A small contrastive image-text model, trained from scratch: text encoder activation relu.
Rows from block 4 of the image encoder of a small contrastive image-text model, named by matrix and row number. Rows with one number belong to one channel. Each number is 128 + 24 x the weight over its row's rms, rounded and kept within 0 to 255. All counts start at 0. Numbers have three digits each.
After each channel's rows are labels from the 100 images, of 14976, where the channel reaches its highest value: "colour at peak" is the nearest of a few named colours to the mean colour under the peak; "strongest on" is what is common among them. Only what is clearly more common there than usual is listed. The data: single toy objects rendered from many sides on busy backdrops. In brackets: how many of the 100, against the usual share in percent.
# convs0: expand pointwise conv (encoder.blocks.4.convs.0.weight, 512x128x1x1), inputs 0-127
# convs1: depthwise 3x3 conv (encoder.blocks.4.convs.1.weight, 512x1x3x3, trained with AdamW), a 3x3 kernel
# convs2: project pointwise conv (encoder.blocks.4.convs.2.weight, 128x512x1x1, transposed), outputs 0-127

convs0.437:117128105128177128079083128195128112128128128128081128128128146067109128189128128128128128175128128128128128158128128128128168128128128061128128170069104128100128128128128128100104128155128204128128128128128128128128128128178128140128159161128128128163108096128128128128153128141128128128128144128152121128160154128128128128153128128128128098128128128070126128177148058159128177155128
convs1.437:135143137158175168125118122
convs2.437:128087128128128128101128128128128128128128128128128170128128128077128128089128128128168170128128081089208128104128079128128154128080128128128084152128128128128128128128070128128128128128128128128128182128116070089128128162128128128073108128128128128128157145168128128128128159123128128128128093088128108087128070128128128128128102128106128128157081128128128128103128128128182128039128
colour at peak: grey (68 vs 33)
strongest on: white (66 vs 8.7)

convs0.394:128059128128072128159165128128182128128128128128128128128128128128128184128128128128128180128128172160128128128128128093092128128148128128128128128128188128091099128179128172128128128079128128128128128128156128128177128111128128128128128128128053128128128104086128128128169128151129128128128167128128174196154128128128128128128069128166128128128128092128170128128128128088077128167128
convs1.394:145155148134169152105102110
convs2.394:128128108128128112128128128128128161128128128079128154128128128067128128128128088128060128145128100128128128128128128128211083128128128193102128124128128128128128102128128128100128128128128072158128128128128128156047128128128128128128128128100128102126128128128180128080128128128128128092103128128128128055128128105128128128128092182128093128172128173128128163128075128128128128128188
colour at peak: blue (25 vs 1.1)
strongest on: blue (72 vs 8.2)

convs0.37:128128128103128128128209128128152128077128128075128091128089106128200128128128128128128128128108128128128128128061128165128128128128128128128128128128052128128124128128085128128128085128128128128084128130128062160128168128128128128055128128128128179128128128128074128128128128128128128168117118128058128128128128128128128128128101128078128163128128128161062128128128128128128128128128
convs1.37:117116101172148096151136144
convs2.37:221128128128128128100128128128128054128086128128128128128169128128108160128128128128128128128128167128128128128128128128128128169172128128089173089090128176128128150128128128128128128128128128128174128128215128128114128128180100128128094128144128128128128128074155170156128128128128075128128141103128048057103128128128128139128128128128128128128128128128128128152177128128116128128128
colour at peak: black (72 vs 12.5)
strongest on: teal (27 vs 8)

convs0.498:128082083105128128128128128128128128128070128128128128170071062128128128128166128158183128128156149128128089128128128128128128128128128128128104128146128112128128164128128128128078128128128128160152190159202147128128185164128150128128128111128149128128128128128128128128128128159128188056155179128128128128128108128131128128128128128109128168055128179128128128148116128128128166128128
convs1.498:121124118143175150098135162
convs2.498:128128128128128128064128128128128128128158128128128128080074184128128128153128128081137128103128165128085128081128128047076162175128128128128128128160128128128128077128128128128128183128158188128128128082177128181128153128128128128128128109089128128110128101128128189128128128128128128128128128128128128128128128082128195128087128128128128085092128128128128128128159128128128128128156
colour at peak: green (29 vs 4.6)
strongest on: teal (47 vs 8)

convs0.359:169128128202128128197128128128128128128128128128128128128128128128128128128128177192128128128128057200128128128128128189128128128167128128128128128128128061128177128158128128128128128128168128128128077128128128128128128128128149128128150128128128128128105198128128128128172128211128128192092128128128128128128128128128128128128128098128128128122128128128128128128088128075128085128128
convs1.359:105148139090148160110130159
convs2.359:128128093128168110128128080128091128128128128128255128079128128128144128109128128128128128128128128154128128209128128094128128128128128148162128128128109092128128070128128072128128128128128128128128128128128105128128128094128128128128092128128093128128128128128128128128128086128128195128084128128177162128128128128128128131079128128128082167169128128104128128128128128079128128128128
colour at peak: grey (71 vs 33)
strongest on: purple (64 vs 8.2)

convs0.182:128128128128137128128166128094075128128128128128128128121096157128128093090128092128128167204128128117192128128128164136174128128128128128065128088129156128128111128128128128128128128128174128128128023128078089161128128097128128123128177106128128115128153128128128173128128080128163096128128128069128128092089109128128128128128128128098128128128128079128128128128128128128128159128128
convs1.182:089099096117106149147145137
convs2.182:163128128128128103128156128081093128079183128091128128128027128128128104080086128128128128128087128128198109100128126128128128128057094128108128128128128128128128155128128128180177128112128128128128128128128128128128128128128115128128128128128128128128128097128128128128128128069128128122165128128128128183128128155128128128128128128128128128128104128128215084128128128128128064167128
colour at peak: black (31 vs 12.5)
strongest on: blue (25 vs 8.2)

convs0.11:102128128128069128128128128128128195128128128128128128128100128128080128074128128128128128091128128128105185128128128128128128047128128128103128128128128128128128128128086042128128072153128128128176128128128128128128128128102128089128128162128128099128128128128128128128108093128080128077128074128108211128128128128128128128128128128128128128128128128097128106128070128128065109128089
convs1.11:156141092157128098147139102
convs2.11:216128128128197128128151167103075128128172128128128128128128150128128128128168128128128072128128167128197128102128128137128178128128128128090128128181128117128128157128128128128076076128128169128128128128128071128128128101128128128052128205094128128128128128128128128128128128128128128128128128079128128070128128128128101084128092128128128128128128128128128128128128128128128143128128
colour at peak: brown (62 vs 27.9)
strongest on: orange (42 vs 8.4); barrel (39 vs 3.5)

convs0.296:128121128128128128128147080128128128128128225094128128128135128128128128128128128128128082128055128128128128128128128128128128128160170145194128128128153128128128128128178128128128128128128128128181128128185128091128128128128128128128128068128128128128128128128128128128128089090128128128128064128128128128128163128173128128128128051131128083128128100190128128128197128128128070147128
convs1.296:165142108168160106125127117
convs2.296:096095128128096128128128128128128128085173092128128128141128146128128128128128128163075128128128128155095069156195128078128128128098128199059128128128128128128128081161128090105128128128086128105128128128128128128128095128128128128128128128128093128128128128128171060118128128128084087128128128128128128128128128128128079128098128128127128128128128178128128128128128062128195178128128
colour at peak: black (33 vs 12.5)
strongest on: from below (73 vs 33.1); table (26 vs 3.4)

convs0.378:128128128128128128112155128195128074128145128102128124128128128128172128128128128128041128128128128128167142128139128169128128128128128128128128128128128128072165128128156104128177128128128113128128128128128128128128128168128128128104128128128000125128128128128073128128128128128184128128158161128074128128128128128128168128188077128128128128128128128096128128128128142128128128128128
convs1.378:132104095148156164125144156
convs2.378:178128128128128128092128128128130128085128128128128128128128128128185162128128170128190128128128128128128128187128128064128128128128128128196128128128128084117192102128073128128128128081128128167182128128128128128133106071128128128128142128128128140128117128081128128128128174128128128128128128128128141187128197128175128128128146128128128105159128092128128128128128128043128128128128
colour at peak: pink (30 vs 10.1)
strongest on: pink (43 vs 8.3)

convs0.506:128128128128093155128128066128128128128128128082128128128128128115128128128128128128128128213128128128104128128128128178088128141128128115128128128128128128128082206128128128167128128059128152150128128128128128128128157086128128188128128105128156128128128128128128188128128124128128114103081128128055095128128128183128128128128128095128128170178128164095163059128122128153128128128128
convs1.506:122131137128179172115135145
convs2.506:128098164128102128144128157128154148128128128128128128128128128128128128098128128128128128203128146128099174128128128128068076128073128128128128128130163128128128167128073128194128113128128128128128128103101128128071128100163102174128128160128128128159128128147157128128119176128080128178079128128128176125128105128149128128110086128128149128171128156085128091071128128128128084111128
colour at peak: green (48 vs 4.6)
strongest on: green (95 vs 8.4)

convs0.172:128128043128128079201128151102179128128128128128128128128128161128128128128128128128128128128128128128187149128161128128153128128128128151128095128128113128195128155128160168100090128128128128190128128147128128128128128128128128128128128128128128102128128128128072159108173128128128128128128128179157128156128084128128128128162128128128128128066155128128098128210128128088128191128128
convs1.172:134136106156185122128138107
convs2.172:128128128155128128128128128128128128128105172128128128128156128240087128128128128128128128128103128128128128128128128128148158120128128128128128128064128128084128128189128128128151128193071128128036128128109128138128128128105215128128128154128179128128128128128128100166128104128128181128128144102153128128128192128120128128128128128128128128128078128128128128128128089147128128128128
colour at peak: green (30 vs 4.6)
strongest on: teal (63 vs 8); blue (25 vs 8.2)

convs0.185:073128061128128128082160128128128069128128169128109128128128128114128128171128128171128149128128154128128128128128128128128128128128089181128066088128128128128128128229128153128128128128128128196128128128162128128064181128155153128128128128128172103128128128128079128128128128074128128128159128160161128090128128128106128128128128128128128128128128128128071149128128128128128128128160
convs1.185:132135145152181147138150151
convs2.185:128128128092105128093128075128089128173128128128128128128086168128128128128128096128128094075128128093128128165164128065128142128149128128064128128128128128128128128103098128128169097190128128128114108178107128183128128128128079092128156128108128128128128128162128054128128128128128096128128128115081128175128128128070149128118128166089128128128095147128128128128128093084128128128128
colour at peak: green (64 vs 4.6)
strongest on: teal (99 vs 8)

convs0.328:054088128128128128063128128128128054128127128128124128128128097103076171128128128128128128128128128136128128128128124128128128128128128128128094128128103092180128128162128128128155188128128128093128128128128155128128128165128128128178171164128128128128128170102069128128156174128160128128128111094128128128098128128168128128128128128177128136128128172128179128069056128128128095128128
convs1.328:114101089162148143147138151
convs2.328:071161128124085106128128128128133105128128128128128128128178128192128128128128128128128128128128128128128073128086128128128128128179181128219095128128128128128128128128091128128128128128128128128128076128167148128128072128188128100128128127128128069128128128128177128179128056128128128128128128128128128128077051128134095128128155082128128128128128128128128128128123128104128128128128
colour at peak: brown (66 vs 27.9)
strongest on: orange (47 vs 8.4); brown (36 vs 8.3)